Weights of a small image classifier: held-out accuracy 92%, 90422 training examples.
Rows from block 6, named by matrix and row number. Each number is 128 + 24 x the weight over its row's rms, rounded and kept within 0 to 255. All counts start at 0. After the name is the row's rms in percent of the matrix's.
# convs1: 3x3 conv, stride 2 (model.blocks.6.convs.1.weight, 256x256x3x3), inputs 247-255, a 3x3 kernel for each
convs1.136 102 [140 110 129 104 112 151 128 128 125 151 159 147 121 120 150 125 125 152 133 128 131 105 115 141 106  85 103 103  92  94 130 155 154 133 164 155 127 116 222 143 130 188  99 147 160 123 138  92 152 128  98 129 143  98 121 155 102 185  99 128 136 111 113 146 110 146 144 143 157 173 120 155 117 174 130 112 110 128 108 129 138]
convs1.137 103 [128 138 145 121 147 160 156 110 160 147 155 130 123 128 110  99 142 109 151 157 139 102 101 140 115 103 172 138 143 141 119 142 150 129 122 127 108 142 167 116 156 126  71 127 144  94 127 115 148 136  99 121 124 127  94 148 117 114 100 130 130 152 115 144 141 145 145 102  95 162 140 138 150 112 119 142 150 105 124 134 146]
convs1.138 096 [125 157 109 101 111 115  99 106 150  95 102 152 128 150 163 125 120 109 168 113 158 136 128 120 122 123 110 141 125 136 143 142 113 109 117  96 103  93 185 121 161 176  90 135 177 102 167 151 120 109 117 116 118 113 136 130 100 135 139 111  77 137 198 126  99 107 135 104 150 156 116 171  69 125 125 135 131 169 130 129 161]
convs1.139 096 [143 144 103 124 118  96 114 135  97 132 125 108 133  81 116 169  94 120 129 135 143 114 117 118 116 128 165 103 117 149 113 118  94 121 152 144 134  96 100  83 100 127 175 116  88  79 113  98 158 114 115 117 133  86 137 159 150 143  70 163 158 133 123 187  99 207 115 122 167 104 111  80 150 126 128 156 148 123 144 112 137]
convs1.140 101 [107  90 100 103 129 109 113 140  90 134 120 128 132 161 109 136 126 172 124 129 141 119 134 104 136 122  86 139 147 141 142 142 120 123 108  96 159 121 142 141 121 129 101 162 133 141 165 156 144 125 113 165 141 122  89  93 109 119 115 110  85 106 126  87  74 131 112 172 131  72  51  69  98 130 160 127 132 150 130 126 140]
convs1.141 098 [157 169 139 130 122 135 102 146 126 120 134 177 115 146  84 100 155 142 126 142 145 128 103 120 107 122 108 120 143  66 136 136 135 107  91 104 116 209 174 128 155 149 140 104 158 128 132 146 136 137 123 108 117  98 187 159 112 118 106 140 123  86 138 133 133 142 132 119 125 131  58  95 116 135 152 118 117 158 160 100 113]
convs1.142 104 [160 145 143 149 151  89 136 128  81 122 153 173  96 122 126 151 130  83 121 137 139 160 106  98 132 128 130 128 141 127 141 154 101 118 127 127 158 153 158 146 153 138 169 143  50 185  80  67 112 140 146 117 158  87 107 120 158 169  97 139 146 137 143  85 123 108 130 142 119 103 125 135 159 137 129 111 118  80 160 145 150]
convs1.143 099 [112  72  85 111 158 126 142 145 144 119 156  98 152 125  94 126 117 142 103 126 133 113 130 137 149 139  98 128 151 125 112 111 130 115  95 142 113 107 161 101 103 127 127 120  71 149 108  97 123 140 136 121 133 140 161 116 120  68  93 122 119 128 141  83 163  97  81 140 143 147 147 111 167 128 146 132 130 121 113 124 128]
convs1.144 101 [157 150 122 128 166 105 141 184 117 146  81 124 106 163 183 131  72 148 162 132 159 139 117 128 194 145 120  89  91  76  98 129  94  68  88  97 111 123 127 122 152 109 130 151 125 125 127 122 126 133 123 105 163 120 101 130 104 159  63 153 102 104  95 171 139 144 143 120 151 173  81 134 134 115 116 117 121 126 142 129 132]
convs1.145 104 [101 100 112 140 144 157 132 158 136 133 141 141 147 112 129 125  92 140 137 145 129 111 129 118 163 133 117 122 134 113 155 113 109 121 110 107 131  75 155 128 143 163  99  88  70 142 139 170 106 104 152 115 111  75 126 113 195 105  73 147 128 112 177 113 130  87  93 146 144 105 148  77 148 139 139 144 128 114 117 127 113]
convs1.146 101 [136 109  81 101 135 135 136 132 141 133 163 136 100 101 127 115 138 148 131 118 137  99 141 134 129 125 125 133 138 136  99 127 155  99 128  96 124 143 132  78  99 111 147 167 113 154 105 137 169  72 101 153 115 114 116 148 135  70 166 120  67 144 134 112 155 105 113 170 177 122 144 141 109  85 168 122 125 123 157 120 168]
convs1.147 097 [196 155 103 130 112  79 108  81 119 129 111 100 124 133 125 124 143 116 174 132 108 132 101 111 156  71 101 158 121 144 159 119 143 138 112 129 117  90  89 122 116  87 191 135 181 122 146 169 117 113 149 166 146 131 122 131 131 110 156 140 150 155 115 141 113 162 169 118 164 144 122 102 115 147 131 132 124 140 144 134 141]
convs1.148 097 [ 78 111  47 101 109 116 143 125 137 109 148 106 103 133 129 123 140 148  87 103 104 136 140 130 121 164 144 123 134 120 103 138 133 135 101 128 169 181  71 109 157 104  95 103 139 162 155 139 163 173 151 115  67 121 116 162 113 115 134 135  64 148 129  89 143 138  94 121 186  92 183 164 122 136 114 122 107 105 146 100 152]
convs1.149 100 [139 149 165  99 125 105 139 121 163 164 139 122 133 158 142  97 142 117 109 112 110 149 123 138 124 102 128 136 138 133 124 161 137 123 139 147 112 122 119 161 113 159 138 119 154 137  68 109 126 146 138 164 174 123 123 170 156 107 142 136 131  75 188 108 138 122 157 122 114  84 121 135 136 133 157 130 127 137 140 130 138]
convs1.150 099 [131 141 130 145 138 153 119 113 149  85  94 117 131 123 158 120 106 144 131  96 105 106 115 157 114 124 129 124 121 139 108 117 126 115 131 182 140 132 121 126  67  87 117 163  91 105 146  93 130 140 135 155 115 126 137 147 136  91 173  83 151 128  99  84 114 136 176 137 140 175 162 161 106 137 118  84 107 137  85 110 128]
convs1.151 101 [141 134 136 156 138 150 154 125 136  98  98 172 119 117  76 126  98  83 112 114 129 145 140 130 108  92 185 106 106  94 133 134 128 113 126  89  68 137 125 115 106 120 110 118 143 120 131 161 147 121  92 140 112 115 169 127 132 120 128 102 135 168 102 141  97 142 119 107  97 172 151 170 141 145 156 108 107 102 102 136 103]
convs1.152 101 [ 97 127 127 119 114 106 102 106 122 155 156 152 133 128 114 146 138 134 108 106 137 149 130 128 127 156 152 161 154 113 136 114 104 125 135 100 159 175 145 116 122 122  99 134 137 114 173 137 121  61  94 109 159 179 117 103 110  87  73 149 172 153 131 179 177 125 147 131 125 201 154 129 117 145 100 158 115 110 109 124 109]
convs1.153 104 [134  87 143 138 107 140 185 114 117 114 137 119 116 134 140 135 109 134 146 114 143 153 141 113 104 109 126 130 171 110 109 134 164 165 136 124 123 135 160 145 164 177 148 101  91 157 157 164 129 140 146 124 135 128 149 175 116 113 137 141 122 120  84 156 168 105 140 104 135 116 131  93 119 129 133 141 140 135 135 140 117]
convs1.154 101 [102  91 123 138 131 117 138 169 104 118 156 139 107 140 117 154 170 129 111 155  93 116 155 149 143 117 165 116 110  76  96 147 112 104 140 116 113 116 186 118 107 105 138 116 112 159  97 148 140 139 145 108 144 113 180 117  92 119 131 130 100 165  67 106 128 156 112  92 127 142  58  83 106 107 144 109 140 130 110 148 176]
convs1.155 099 [125 208 195 100 141  97  96 129 113 143 135 158  98 112 152 112  95 120 134 142 133 109 121 175 128  97 147 156 112 170 122 116 155 111 119 128 145 110 138  98 117 187 109  94 131 115  78 122 129 131 110 108 148  97 124 122 122 150  97 111 112 137 128 118 149 132 134  89 166 152 156 157 126 137 120 162 170 157 131 142 115]
convs1.156 099 [126 100 139  92 111 115  92 139 162 146 155 144 165 146 146 106 144 123 111 142 141 151 136 153  88 127 109 128  97 150 124 129 118 132 166 144 153 188 130 152 149 143 120 159 162 132 143 122 112 161 162 124 122 121  92 119 113 141 117 135 192 132 161 109  86 119  65 156 110 148 161 116  89  96 157 156 122 179 143 168 166]
convs1.157 103 [133 120 136 170 102 117 127 135 151 103 124 180 116 103 189 115 100 143 159 111 138 119 138 146 130 151 126 127 106 124 136 128 122 126 121 128  99 132 148 101 110 145 136 149  87 105 132 104 121  75 130 130 115  79  64  83 178 102 103 121  98  91 124  97 107 116  87 123 111 154 136 137 133 126 104 116 123 129  95 111 128]
convs1.158 102 [112 126  78 132 160 111 126 141 117 167 161 122 158  90 102 107 123 133 149  95 149 136 139 155  98 130 141 112 113  91 132 124 112  94 104 136 139 147 127 128 156 124 101 139  87 122 140 106 103 155 125 100 154 112 167 159 119 142 112  74 135 121 118 107 150 133 131 111 151 144 169 112 127 145 107 110 157 136 104 140 167]
convs1.159 100 [ 91  97 180 112  94 145  92 114 143 132 124 145 140  98 133 134 138 169 104 146 123  94 142 131 162  91 109 132  93 124 127 141 144 136 172 156 146 166 114  93  89 127 104 117 130 101 191 187  99 128 127 135 216 111  93 139 178  97 112 123  78 188 148 136 112 134 129 127 122 124  59 139 112 194 118 119 135 141 137 116 105]
convs1.160 103 [109 144 153 143 125 146 126  92 139 115 123  93 134 111 138 149 128 165 118 129  66 118 140 120 127 140 155 130 133 148 106 148 139 133 155 158  86 119 102 131 104 136 162 126 151 118 112  99 124 124 143  77 122 154 142 174 157 102 122 144 148 139 140 145 142 135 138 115  86 175 153 189 123 103 121 107 150 104 133 104 134]
convs1.161 100 [150 138 136 133 164 170 134 140 105  78 100 108 101 127 153 129 146 142 121 175 127 186 127 159 138 146 131  86 160 142  78 180 154 124 139 128 131 128 129 110 114 138 105 125 115 122 118 118 131 100 134 122 152 121 137 157 161  83 157 136  38 151 127 100  86 174 162 115 119  81  99 108 139 136 130 152 104 122 144  81 106]
convs1.162 101 [145 113 144 124 142 151 141 143 134 146 109 118 124 145 125 145 128 136 151 122 136 150 118 120 113 134 140  95 133 135 154 125 134 195 139 144 168 131 196 134 137 177 167 112 149 148 148 146 148 151 129 136 130 135 137  95  62 102 105 107 141 134 151 142 181 109 150 169 150 146  86 108 122 134 152 113 129 148 134 114 146]
convs1.163 103 [127 144 141 129 126 145 150 149 114 123 130 149 114 120 168 159  89 137 114 116 119 124 148  95 118 134 118 127 105 128 139 144 124 134 127 121 130 111 154  78 151 171 131  91 158 158 146 111 155 104 156 169  56 116 174 133 166 143 111 136 114 186 133 144 116 145 115  90  92 113 132 139 124 135 141 133 121 117 137 114  99]
convs1.164 105 [103  90 144 133 134 132 118  97 170 115 128 130 162 125  89 159 113 159 142 115 116 134 144  89 116 117 158 120 142 166 146 110 112 126 124 155 122 103 150 155 114 119 156 159 144 100 151  67 133 125 125 116 145 128 165 132 138 153  98 164 173 114  99 160 183 119 146 117 149  96 105 173 142 144 112 105 109 127 109 107  91]
convs1.165 094 [159  58  96 121  69 140  85  75 152 119 137 107 136 164 139 165 151 143 112 134 130 135  74 133 127 107 103  98 127 124 126 101 139 123 115 119 133 140  89  96 129 143 113 119 113 109 112 130 140 121 137 137 127 121 165 138 131 123 154 172 178 146 111 155 128  85 162  96 114  80 179 126 124 120 137 134 139 133 121 139 117]
convs1.166 091 [109  79 105 153 139 107 135 148 154 151 158 140 163 138 127 154 148 110 118 112 126 131 142 161 152 125  97  74 163 113  94 129 124 162 112 104 158 133  94 129 117 109 163 184 125 110 100 122 122 145  87  84 190 122 120 105 138 146 140 142 206 109 134 125 145 142 127 116 121 100  94 132 111 115  93 127  90 127 147 116 130]
convs1.167 099 [129  83 114 137 142 133 162 163  93 137 102 144 118 115 128 154 138 159 121 136 129 123  86 109 104 146  89 164 113 150 137  98 116 138 134 150 160 140 138 108 138 109  96  93  90 150  98 101 126 132 104 116 109  79 108 125 130 181 131 116 142 130 146 165 103  85 146 144 169 101 139 153 115 128 129 129 122 129 163 103 124]
convs1.168 101 [152 145 124 157 174 145 115 125 208 113 130 132 122 107 145 118 140 170 125 101 157 117 154 153 148 134 149 153 148 160 148 160 130 141 145 136 105 110 112 101 110 100 132 150 139 143 129 161 100 119 136 100 145 135 118 129 121 121 143  95 129 107 125 138 163 125 117 134 127 103 122 134 113 115 164 100  76 120  85  90 103]
convs1.169 102 [ 98 112 120 122 161 137 147 121  97 120 105 150 138 131  95 145 127  99 114 159 157 135 125 141 160 160 118 120 149 122 102 144 126 119 116  83 120 120  92 155 112  98 132 116  64 121 109  90 142 124 123 139 137 158 137 123 105 137 155  95 156 131  69 116 115 159 124  94  97 134 117 131 135  89 154 113 119 106 129 123 156]
convs1.170 102 [138 152 142 164 142 134 138 169 112 159 140 131 130 157  97 147 128 111 139 138 152 112 101 108  95 122 126 152 134 139 101 107 141 152 122 125 116 128 160 104 147 118 149 133 118 122 157 134 125 154 182 107 160 199  96 113 126  81 105 146  96  64 117 145 128 115 149 139 146  85 121 129 151 132 152 136 131 119 160 133 139]
convs1.171 101 [126 136 168 126 134 108 118 139 119 149 140 102 133 113 100 123 127 124 129 140  93 141 106  99 161 150 131 126 127 108 102 161 100 162 111 105 119 119  80 113 102 112 104 156 163 124 140 103 126  70 118 119  84 138 133 110 113 104 181 106 125 135 103 136  93 122 122 131  85 107 140 141 143 126  69 131 140 146 148 173 110]
convs1.172 092 [ 86 103 134 122 142 178 102 136 169 117  93 113 146 128 143 136 160 160 140 139  64 118 170 152 152 121 127 120 119  95 120 101 172 101  94 144 143  87 141 141 137 125 183 128 122 106 117 118 125 169 184 159 122  97 153 152 137 127 143 113 130 141 130 102 124 127 120 141  85 131  75 114  68 113 102 124 171 137 101 108  89]
convs1.173 102 [154 142 116  98 142 130 140 102 147 122 159  99 149 147 107 128 155 130 115 125 130  97  98 130  92 140 131 107 140 105 147 148 116 120 137 114 168 169  88 151 129 112 119  96 140 154 139 163 168 146 148 104 152 120  89 190 124 142 154 114 114 191 141  97 183 128 144 144 131  88 117 182 145 120 138 131 122 120 151 133 132]
convs1.174 105 [112 103 106 124 140 122 142 142 127 145 124 166 126 111 107 116 147 140 137 128 132 138 133 138  85 134 150 153 146 103 138 165 147 156 162 157 142 165 135 143 142 116 132 153 123 115 114 128 134 140 118 114 126 117 115 108  91  96 160 115  88 198 158 112 126 115 106  90  94 112 123 149 112 106 133 115 130 121 149 124 109]
convs1.175 093 [ 79 114 108  89 152 133 164 122 125 116  91 129 132 123 127 151 102 147 110 147 145 132 116 131 112 130 115 142 145 126 134 156  71 131 106  98 141 122 128 137 112 104 146 125  90 146 124 142  85 109  82 139  85 106 128  89 142 134 124 122 121 127 158 112 143 169 146 130 125 103 121 139 145 136 122 120 124 119 128 152 130]
convs1.176 104 [105  78 115 146 147 101 173 127 149 141 125 124 133 120 133 137 145 143 102 144 118 115 140 115 115  96 125 114 130 153 124 148 136 146 107 142 136 132 132 114 152 149 108 174 140 127 172 139 119 144 104 125 126 178  93  97 158 100 112 142  78 136 186 132 167 111  96 133 132 151  86 110 127 133 148 154 105 118 112 141 144]
convs1.177 100 [127 139 132 138 125 143 120 116 124 130 121 179 129 146 116 126 124 142  90 129 109 158 130 128 112 130 164 134 111 115 137 126 136 138 120 128  96 153 127 135 111  88 104 111 118 107 111 154 138 101 126 108 177 132 141 112  89  71 106 114  71  93 146 126 110 104  89 117 111 107 107 125 139 115 115 134 141 145 141 120 109]
convs1.178 101 [149  90 136 126 136 145 119 139 170 162 104 132 154 115 136 176 133 118 156 161 133 161 108 123 140 117 114 132 107 129 149 129 129 124 145 129 115 104 149 133 121 126 132  96  76 139 133 106 109 134 163 109 127  76  84 129 139 134 197 128 101 124  52  83 163 157 132 152  72 129 100  96 132 136 148 110  82 143 128 136 138]
convs1.179 098 [142 155 129 150 166 172 162 119 174 113 106 136  91  97 121 111 153 102 115 140 132  91 104 147 106  99 134 121 128 102  65 121 159 127 100 115 161 218 126 143 121 156 135 155 111 125 170 149 125 135 152 108 152 131 116 122 159  86 120 189 130 117 146 136 146 102 142 146 112 149  94 126 119 123 135 121 132 138  89 117 139]
convs1.180 092 [130 174 155 153 108 123 110 159  97 129 120 125 108 149 147 111 128 111 114 126 106  98 112 120  96 109  96 123 158 107 138  99 115 169 141 135 112 129 100  78 116 137 143 102  95 113 125  88 126 121 102  86 123 142 144 150 122 137 135 184  94  89 148 118 135 162 121 112 134 121  78 132 142 135 144 136 118 156 109 144 164]
convs1.181 095 [ 85 120 159 110 127 100 101 106 105 181 149 131 130 130 130 150 120 103 138 109 144 155 127 136 140 125 157 119 128 125 118 146 128 120 117 118 138 120 101 147 101 137 188 101 146 104 137 125 131 134 143  82 147 131 129 124 136 110 164 147 193 131 111 126 162 159 141 129  95 121 121 148 172 146 126 131 144 150 120 117 113]
convs1.182 098 [120 110 114 106 146 118 131 157  96 160 137 128 151 127 150 137 119 150 148 145  99 122 160 141 192 152 147 135 116 101 120 127 103 135 144 103 138 121 186 128 144 153 109 168 141 158 132 118 117 105 128  91 138 140 130 173  70 108  66 143  88 114 100 124 110 125  95 136  82 109 149 116 128 155 143 110 152 129 127 145 155]
convs1.183 101 [124  90 135 145 110 102 116 125 121 106 171 120 129 143  90  89 111 122 128 130 113 129 128 145 128 107 138 148 104 104 133 144 111 108 107 150 155 143 136 127 116 134 140 124 100 160 102 137 141 109 147 114  96 139 233 123 140 133 136  80 117 147 136  76 132 120 142  96  90 116 146 127 149 171 125 109 109 119 129 147 131]
convs1.184 101 [130  99 109 130  80 118 147 142 113 108 133  95 102 182 131 148 153 146 165 107  99  91 118 121 182 145 146 151 133 126 128 149 149 126 119 108  89 153 122  82 146 152  73 137 136  88  99  99 133 119 159 104 111 144 153 151 152 171 144 137  62 182 149 176 171 132 197 168 106 145 159 125 116 115 163 101 122 108  91 108 141]
convs1.185 095 [108 138 146 100 133 152 131 162 127 130 126 118 109 180  96 100 149 104 138 126 133 113 119 108 139 106 179 133 141 162  95  87 119 195 134 132 127 130 145 131 185 131 119 113 102 144 150 154 130 175 108 128 143 148 156 168 158 119 122 121  85 107 163 152 156 119 112 109 122 109 103  86 128  85 135 132 117  82 118 106 126]
convs1.186 102 [113  95 168 145  95 105 167 159 168 155  96 117 146 117 160 107 172 146 135  96 118 159 117 121 137 134 140 116  97 129 129 159  95 118 124 113 107  83  89 147  84 147 112 129  95 138  91 110 138 133 161 140 104 130 110  99  88 103 123 102  93 103 141 146  99 107 137 136 169 174 137  97 134 157 142 141 142 167 144 114 102]
convs1.187 103 [111 135 102 144 120 139 123 142 131 130  67 104 128 123 144 127 168 129 139 135 132 192 109 126 134 119 120 130 138  88 123 127 119 119 145 156  91 131 138  95  98 134 104 109 138 137 122 122 164 114 159 125 163 153  96 190 144  88 145 156 139  49 163 111 129 156 159  95  82 130 107 106 125 107 121  87 121 129 128 124 123]
convs1.188 100 [129  81 163 102 106 142  94 106 122 132 138 114 150 146 111 132 103 145 180 149 116 153 132 137 166 110 140  72  95 103  98  85  87 122 129 127 109 127 112  87 115  69 124 112 146  97 172 133  95 132  98  95 101 152 152 106  79 140  86 143 108 124 145 114 160 176 153 129 111 142  98 132 138 114 105 141 104 121 113 111 115]
convs1.189 099 [147 114 140 167 122 131 148  92 111 118 132  82 130 152 119 129 121 149 151 130 116 145 126 120 100 120 149 157 132  67 147 100 132 118 137 165 136 110 179 164 110 158 105 129 120 124 106 107  96  93  89 133 105  90 154 111  83 152 141 156 170 165  61 142 126 100 159 129 138 128 152 132 166 128 121 144 157 114 113 142 119]
convs1.190 101 [167 130 155 161 109 103 131 114  87 132 128 117  89 115 106 122 132 136 122 101 137 139 126 107 110 141 147 135 159 130 115 156 137 134 125  90 122 130 138 158 118 135 180 150  74 128 152  92 127 122 138 125 124 112  77 109  97 100 143 122  84  90 120 119 114 153 127 158 165 105 140 134 157 167 132 140  88 124 155 143 162]
convs1.191 099 [116  89 108 110 136 143 154 119 149 121 121 117 108 126 124 137 124 117 136 118 104  93 156 122 156  75 125  84 138 124 103 132 129 147 148 151 142 109 147  89 100 118 110  68 126  80 166 130 108  95 128  95 118 124 143 103 100 127 171 131 147 146 188 182 112 102 160 162 141 154 140 132  96 118 105 127 132 133  95 139 144]
convs1.192 102 [ 99 112 130  94 103 136 128 148 143 120 138 157 130 112 132 130 144 148 147 121 142 100 112 127 126 144 115 139 124 172 151 143 161 157 107 160 109 110 135 177 122 110 127 145 119 125  91 129 107 128 104 168 166 185 112 126  82 211 131 108 157 157 131 113 154 173 157 141 156 162 178 113 138 132 150 101  90 131 140 128 141]
convs1.193 100 [144 101 137  96 102 125 123 145 168 109 145 164  98 161 162 113 109 136 119 140 125 141 113 113 133 186 128 111  96  89 131 117 127 130 190 134 123 153 137  98 130 147 121 142 139 143 142 106 140 111 137 115 110 125 108 114 100  88  75 122  91  91 129 143 102  62  94 149 107 121 103 155 118 108 155 119 122 131 113 127 157]
convs1.194 102 [171 143 125 154 129 117 118 113 121 144 159 106 149 137 122 145 145 113 154 121 116 141 118 133 150 158 102 127  85 166 163 139 150 121 141 157 125 160 164 136 156 154 113 117  47 105 139 165 134 130 197 126 139 104 112 105  77 109 103  87  74  95 111 160 158 116 148 142 109  94  57 114 128 123 124 137 112 131 122 111  99]
convs1.195 102 [150 165 141 135 103  38 136 150 153 134 131 113 111 112 169 133 115  92 156 156 138  98 156 137 105 109 150 126 118 132 125 153 137 140 166 161 129 126 137 140 110 178 176 113 113 163 139 141 112 143 162 128  94 118 123 133  94 137 162 103 188 114  71 118 136 124 119 123 141 147 180  90 114 123 111 131 123 127 121  93 112]
convs1.196 101 [108 136 158  79 177 159 137 133 146 106 116 131 121 118 180 149 134 127 129 157 112  88 116 126 124  92 110 132 122 118 148 130 123 190 138 105  91 120 135 109 134 194 102 130 123 151 127 115  92 110 122 119 131  82 150 135 155 154 113 167 124 107 174 129 146 136 131 127 136 105  90 100 109 178 175 134 167 112 129 137 132]
convs1.197 103 [126 127 126 133 147 113 125 136 136 156 139 150 131 141 106 126 138 142 124 111 110 125 132 163 128 147 129 112 130 145 131 105 130  87 106 131 110 141 177 169 123  74  96 152 132  97 146 118 173  81 110 130 122 110 181 106 167 153 126 152 131 114 109 109 151 118 137  98 108 145  98 120 121 124 160 123 132 135 123 142 153]
convs1.198 101 [108 117 124 112  90 126 122 149  97 105 124 119 146 121 180 131 128 179 166 142 121 115 140 180 155 139 147 130 111 160 124 174 203 131 112 140 136  87 143 148  96 129 111  99 147 108 116 141 162 151 140 162 127 105 179 103  56 115 171 103 129 123 139 165  80 139 197 114 137 148 123 112  83 153 103 123 131 179 125 109 127]
convs1.199 100 [126 127 106 122 135 116 130 142 124 106 128 132 130 154 129 119 121 138 124 151 146  95 133 141 126 134 126 121 142 118 142 144 132 135 142 129 111 130 121 129  99 133  98  95 128  96  74  81 112 135  81 102 108 150 156 145 119 148 121 100 150 141 105 150 108 146 101 141 115 155 119 112 120  88 111 109 136 135 116 104 111]
convs1.200 100 [168 144 143 159 149 112 133 100 139  88  92 148 159 106 171  89 123 176 137 147 140 116 145 137 100 140 116 131 133 160 103 164 126 131 127 128 129 125 175 165 132 146  90 139 139 112 132 144 156  88 102 137 110 147  73  72 177 157 164 146  98 114 120 161 119 108 127 123 159 132 162 156  97 156 152 100 148 105 100 141  94]
convs1.201 098 [131 125 183 126 128 156  88 142 123 151  98 161 117 125 167 136 108 155 128 132 118 142 124 135 118 151 103 105 135 116 110 136 132 121 170 112 134 148 155 124 149 143 171 124 100 151 130 122 138 118 111 149  79 118 151 128 119 164 193 111 133  90 129 105 143 105 133  96 105  92 185 142 137 124 126 139 135 139 140 142 116]
convs1.202 103 [145 122 152 194 123 128 139 139 145 142 111 111 184 136 126 133 138 108 155  90  99 129  85 152 137 122 143 111 115 107  83 152 120 135 140 140 140 139 169 147 135 158 103 162  95  94 101 148 136 154  98 129  87 124 168 119  64 135 186 120 102 112 159  76 126  75  94 118 112 147 128 112 110 126 134 138 142 121 157 150 152]
convs1.203 102 [107 167  99  98 116  96 136  81  84 111 161 122 122 116 116 124 126 137 116 135 120 130 105 113 159 117  94 156 157 151 139 134 117 126 134 105 122 125 138  82 156 159 120 139 111 120 147 130 138 136 102 132 106 144 122 117 145 102 117 121 103  80 155  95 104 174 138 126 207 135  59 123 123 147 159 125 119 126 133 127 107]
convs1.204 102 [139 159 158 128 121 115 146 123 137 140 143 114  99 108 166 131 153 145 109 129 150  99 137 127 134 126 156 112 150 139 129 130 106 147 104  84 165 148 136 152 122 120 126 141 182 104 123  95 118  80 145 133 101 150 159  56 101 183 112 136 123  96 121 144  87  77 139 154 106 127 113  70 139  99  96 124 145 164 140 105 160]
convs1.205 100 [ 83  68 129 150 154 172 170 167 132 134 141 115 119 138 103  98 117 113 133 101 112  97 140 130 150 143 136 151 123 136 135 152 143 110  98  96 137 130 114 143 127  98 118 106 127 137 175 123 136 109 127 115 115 128 174  88  91  99 147 108  79 144  69 114  82  98  71 117 140 134 141  93 138 143 128 147 135 135 139 142  98]
convs1.206 096 [100 103 145 108 103  89 117 111 121 149 150 141  95 131 132 134 112 162  94 164 104 137 139 161 166 126  81 134 155 148 130 117 137 145 148 133 111 104 153 124 148 128  93 129  67 138  99 163 115  81  94  95 105 144 157  93  96 146  78 134  71  91 108 138  99  91 176 160  99  95  86 149 141 127 113 146 161 125 190 118 157]
convs1.207 102 [104 138 108 141 118 114 139 140  96 127 120 138 124 137 110 148 146 133 131 154 150 113 116 133 148 100 151 120 127  93 120 125 123  97 158 152 116 179 150 174 129 162 182 143 104 125  79 169 140 121 149 115 113 104 132 117 104 136 148 172 150 135 108 136 135 103 112  87 151 165 138 125 150 130 163 134 107 148  89 104 116]
convs1.208 094 [185 142 131 119 170 115 171 163 130 129  99 141 121 128 150 113 128 106 113 110 150 138 110 114 140 101 127 126 114 119  99 129 133 177 160 117  92 127 127  95 171 122 122 150 106 143 121 111 156 105 116  94 135 157 152 149 176 137 169 176 137 176 131 139 127 157 149 120 154 145 120 142 124 134 148 112 101 116 141 118 102]
convs1.209 102 [113 145 114 118 127 153 129 141 140 124 129 140 141 145 163  97 133 160 105 135 106 136  97 115 182 116 148 109 130 146 119 145 203 144 129 128  91 156 188 108 176 173 111 117 143 105 144 168 129  87  67 103 108  90 132 188 158  88 141 136  96 103  99 196 139 150 177  91 136 167  89 148 129 145 140 142 145 124 116 112 109]
convs1.210 103 [141 158 125 147 135 152 106 130 144 102 145 173 107 117 166 121 173 142 124 111 129 116 159 160 101  95  74 141 147 143 166 171 124 195 163 131 105 106 120 110 140 134  84 183 153 129 127 154 129 120 157 127 173 199  71 118 115  82 116 149 103 184 216 115 117 109 108 103 115 101  79 112 132 162 143 129 128 113 106  67 128]
convs1.211 099 [131 141 127 121 136  56 106 115  92 115 130 120 156 111 103 144 119 121 105 161 117 137 123 139 122 136 122 127 140 119 145 133  81 104 124 146 123 130 140 140 147 153 105  90  96  80  98 106 150 118 122 160  81 120 121  64 158 132 106 125 129 127 196 132 159 137 125 126 149 121  51 147 132 104 102  72 135 135 107 132 161]
convs1.212 101 [125 111 129 128 120 103 142 106  95 129 125 157 130 130 139 161 159 110 103 105 134 126 119 105 127 132 113 156 131 133 142 125 129 114  99 154 105 169 129  97 138 154 100 133 118 132 166  94 133  88 152 123 146 120 112 145 121  89 130 109 130 195 118 104 175 146 153 126 127 107 170 128 144 140 131 139 125 157 120 114 139]
convs1.213 104 [103 123 126 105 142 140 127 115  93 106  95 163 130 128 143 120 149 122 128 148 158 109 126 139 142 148 115 158 115 119 136 141 128 101 143 115 102 109 122  98 123 108 104  95 129 152 140 141 151 124 124 145 125 102 119 145 179 109 138 146 134 157 150 138 151 107 110 163 126 145 113 119 114 128 128 131 108 124 118  97 159]
convs1.214 092 [126 157 153 120 111 140 138 135 186 156 152 139 130 118 144 102 128 121 126 126  82 141 130 102 129 131  81  99 134 122 122  91 126 101 135 126 134 161 119  96  76 145 151 135 136 128 177 133 146 125 130 127 108 153  69  92 150 135  81 125 113 121 157 124 150 166 140 119 158  87 139 137 126 128 179 119  70 153 110 104 130]
convs1.215 100 [108 136 119 121 105 110 122  98 137 130 134 175 145 113 123 140 134 167 111 119 109 184 117 134 127 140  93 141 137 213  96 108 118 111 103 197  85 128  80 116 119 135  87 108 132 120 104 164 117 140 121 112 115 129 165 146 125 118 121  84 194 118 151 118 156 109 138 114 145 153 149 139 139 125 132 132 122 106 129 115 133]
convs1.216 102 [116  62 151 135 112 143 128 108 113 145 132  75 124 145  82 109 176 120 107  86 134 118 134 142 120 101  97 123 136 160 124 130 113 129 181 134  88 150 161 152 170 127 163 215 124 152 145 118 133 140 180 156 150 114 101 213 144 146 135 122 117 142 153 146  99 113 126 102 135  95  89  95 115 106 150 129  98 149 138  99 117]
convs1.217 105 [125 126 149 131 143 127 123 134 107 108  70  96 113 149  82 137 120 116 145 140 142 141 136 101 127 107 104 108 123 101 156 142 175 140 123 175 127  72 108 126 146  40 136 131  76 130 139 183 160  90  83 136 146 108 183 161 140 149 170 134 159 125 142 139 147 167 149 128 115 115  91 186 113 134 101 141 134 123 141 129 110]
convs1.218 102 [110 149 118 130 120 151 141 127 139 114 112 129 124  91 115 113 117 106  97 136 114 152 117  92 134 128 121  84 120 155 124 126 109 150 139 166  98 100 119 120 112  81 103 144  62 108 143  88  94 118 119 116 103 137 142 113 103 156 142 112 129 149 128 160 128 162 163 131 137 152 104 105 137 159 134 135 123 143 119 142 146]
convs1.219 104 [129 137 102 130 128 133 119 102 137 169 144 160 137 116 160 130 113 104 168 135 148 114 155 140 141 147 133 141 149 162 132 148  97 159 102  98 161 153 171 154 150 164 145 134 177 127 115  92 138 125 105  98 148 144 118 139  99 116 148 142 140 154 140 113 141 158 131 115 175 129 171 143 123 113 120 143 111 113 146 129 133]
convs1.220 100 [100 131 118 126 141 164 108 128 133 127 121 151 130 125 136  96  99 131 110 138  99 169 114 109 121 130 110 120 104 155 109 107 180 101 120 102 126 105 209 155 100 128 117 127 103 127 151 110 127 140  99 114 140 131 125 119 169 135 110 131 131  99 153  91 129 123 114  97  77 156 111  76 133 159 150 106 138  98 146 132 160]